A small self-supervised image encoder, trained from scratch.
Model: 5.84M parameters, 48-pixel images, arch preact_resnet, activation silu, depths [5, 5, 5], widths [48, 96, 192].
Data: trained on fractals drawn by 1,000 iterated function systems, in grey, 295000 training examples, 5.2 epochs.
Rows from block 2 of a small self-supervised image encoder, named by matrix and row number. Rows with one number belong to one channel. Each number is 500 + 25 x the weight over its row's rms, rounded and kept within 0 to 999. All counts start at 0. Numbers have three digits each.
Before each channel's rows are labels from the 100 images, of 14976, where the channel reaches its highest value: "top examples" is what is common among them. Only what is clearly more common there than usual is listed. The data: fractals drawn by 1,000 iterated function systems, in grey. In brackets: how many of the 100.
# convs0: first 3x3 conv (model.blocks.2.convs.0.weight, 48x48x3x3, each kernel summed), inputs 0-47
# convs1: second 3x3 conv (model.blocks.2.convs.1.weight, 48x48x3x3, transposed, each kernel summed), outputs 0-47

top examples: dark on light (100)
convs0.26:510512520496488511520497499501514489503502486452515491530434512522521532517498535467461520445522508469494501477499480439481457496481511495484461
convs1.26:472493491478496512492483527474490484475478491597503476488455502509459486477489464494485493476486488463476495507478463478483475515488471485481471

top examples: sparse (71); two maps (70)
convs0.12:530510505477515487501476513521518554497501501471522488506490533478565523521503489482497521462473518494511479499468443516504477498474478483494568
convs1.12:547501521547504528530518494537486499500494497521514509504496548511503525541528496509509541487561480510527537494500532498488488482555535508526511

top examples: dark on light (79); two maps (75); sparse (74)
convs0.44:520487476481533480516483529537496487529518509508525506499482541507498493494502499508434506493512554488472469506535477443496430509503500491502480
convs1.44:528508542499470491481476476489504495439480467493485475513524501519482492523458507504442451516513468519532537487460509484496525505493525482492469

top examples: dark on light (100); sparse (76); two maps (66)
convs0.15:542522504508493492516487521494494511505486528476536462500479500450479539543481525485465483472463469477501449502441523502487528511472498519515505
convs1.15:467500483516518484534485497524526462482503494527534468461498474475487467454560496509538461526506521483460508511518477527523485505494475476472492

top examples: two maps (74); sparse (73)
convs0.21:529460478512498477515492522525501532472520487461534497485503539487547498535537463494464524459515528503526511474481500473514461482505500488465535
convs1.21:519497542501521555475499509503523490512461513520438508535499519484526529449498511494538516474494494458467490474503480483461489515496517507520536

top examples: dark on light (97); sparse (54)
convs0.39:528498505511477496465500489485522529541530467528509495536493509484421532520485510503490480495448503508499499479496479521483474512521478457522451
convs1.39:503511465478506491504456521517454437499485526473483534482532510476544476504536485524482525527521458532488455518497512493484503503514501480496532

top examples: dark on light (61)
convs0.34:522481501508488484494483536504503511520539487494541474527504520504455539503503516474479480491477570475500468485544506486474464515528471472522463
convs1.34:522502502501470516472498490491500477468445491464441500484510522462467497507528535493502512551509452531522511510458487469501504471471523496480491

top examples: two maps (65); sparse (63)
convs0.24:497522522531495471509501489453508523486472514441525494523499504512511480544524464499492513445496497524531502481474441496482480489441493492496503
convs1.24:503499516487490552463492482466514473470500498527448492497498513485491507527513541488521468475527489501410492507506508490464458505514522512492493

top examples: dark on light (100); sparse (80); two maps (70)
convs0.2:522476474470490501528517506496497479501521480505534536524445525501509470503514465511452541505508496510489530528469453461491488521507449531483476
convs1.2:535519537543471474484468505514480479482478456466502463505497477531491498485421519483502469503481501486492484468516527496505514480462480480502529

top examples: sparse (63); two maps (54)
convs0.42:562463491522509444521483497502507502478457503497531449475498506495513494547505495495510503492505471526461482515523527462473475454510517506482519
convs1.42:461520456493485477502507494496531510517508505467475538483515482478499471436524511489478545544497520513571480477473496523512501515480506480510496

top examples: dark on light (75); sparse (67); two maps (61)
convs0.43:519472484471510450497493528575466500519510507490539507518499552492528483512522487469480522470497529494500468469531468489477485531517486515514485
convs1.43:523512541533500545472466491469532508462500501467461516493502479498508521500487518514460449539536488513474500505489493489499474516465475473461466

top examples: dark on light (74)
convs0.7:559512524497522476515465492548506539445490508475533516479493540481497495545508518491469525507483501494521486473490494527497492483483477466457529
convs1.7:439517491501520498508496504514494524579509511521525502540479527492475514477520480520525533471457518506534489539512501536524513501493515528507528

top examples: dark on light (97)
convs0.32:543493499472508487503458528562502573520485469479518492495489543484512504512520491487491524479500531494511482496531504518477464491475475501477547
convs1.32:536498546514528502546530516540488538520514511508536524522507544512532540538505500517525522489510498499552528510496483515512525508529542524511499

top examples: sparse (56); two maps (53)
convs0.5:540475512466512503499471517598470524491503488507526524484483557500513500521494498483478527466491527459505498477521488522489476504501504497489522
convs1.5:539514537542520473557499518485543532515515527470542526530513526511523533549490503508499539501523497508523518512509513509490512497535486535506523

top examples: sparse (73); two maps (72)
convs0.10:542478512454514488493477521595475518490507473519526521489498557494520500527502483474476522482469513482508508482516487527482489497501500492487535
convs1.10:541512529541523489556510500488528534526513527469551522536526510511533528543498502514513540494519495513528513511513511511509511491522510548525514

top examples: dark on light (99)
convs0.9:508462529490492451486469477525518494481478502517548498544534551521486526518499525500512534493491507468520479437485493505462498465499503488521500
convs1.9:511516492491472415463536516539475517527523483449511474471485500460509482527481465500503494491480526520503530490514497493511486494528475486472512

top examples: dark on light (83)
convs0.16:527492544505500491505501490501506470458486500456522503490476520502467536527501569458485492460513515489502491488497512432502480466495487478479470
convs1.16:443493480486483531498501505436503476510514489567492508496498510500428479469504472499492512482477484480446459504504478494488494517496512505503508

top examples: dark on light (82)
convs0.38:526504545479472498496482498529507504506493494499511486515524520505502491516490470401476497497477476506502511494508469489515477522461545564511512
convs1.38:548506471525486452521518514528498501506501474460524502474500505489499505558484484510500524485477512489429504502517489499457497474526455498459507

top examples: dark on light (70)
convs0.33:505480529510500512499485516543508498487477498441537480499460535524504498521514489459474522472507540477512471500465461453486458497501506521508461
convs1.33:471503495494483506482500480484485505472498471587500469483480515488472492488472504478472491448476502471501505493494485459490480458519500507512436

top examples: sparse (87); dark on light (87); two maps (80)
convs0.27:521470492488493473539501545537461544514492497444545510495472536490529528528518451494466524474488513506499520500530516482489484502506490482481477
convs1.27:519491543512485539443505484514547513476484483487445505518490535468526501484521534499544499514532495466533498497479479478477492514513518496537525

top examples: dark on light (100); sparse (82); two maps (77)
convs0.47:536502486517526475441483500517511502481475492510495520478489541479491498508564502512496525485470472486497507489507485500422500506492566506491518
convs1.47:486477505482547502555492502507461494508498523470563501519497492557480500485431489489504460503461489485478479500483505523507519485511469486510494

top examples: sparse (54)
convs0.31:536483520466512505503484509585478535496498489512523529489481564501510504528501485483470518459492544470501501479511493513506458506486501481478522
convs1.31:524508544534525484551496522481550528509511531461530531528513532521522530545492514511505544503522492512516505524513504514484513494536496538516521

top examples: sparse (88); two maps (86); dark on light (86)
convs0.17:514504506488517522519490514562492520511509492497513512501434540505500467504513474428484513477472531503485498501470463533516449507493527496500510
convs1.17:552493518508510451540499510496501512482507509478531487514523521510574531510481533515476525483520493475498487496520488527464522496521436517488510

top examples: dark on light (88); sparse (73); two maps (67)
convs0.45:547489496502509449513525498477506525513496492495536515500469530503527524512504485471524539448487468458461493522465466514446500496480482493490526
convs1.45:528506478504483493457488498534505506471500488496485486513491452486508476449487514503473469525508508515595494483494496467522497493507526469531471

top examples: dark on light (90)
convs0.13:560491507511497467496504500528506513503492481529536501525487527425457531530478489475532516502445499519513517496494457506483481496482527517515485
convs1.13:474498493461494471511504488527470487541507474453450548476540497478533520513503517523525484519484493510466503497484532525510493519533483447520521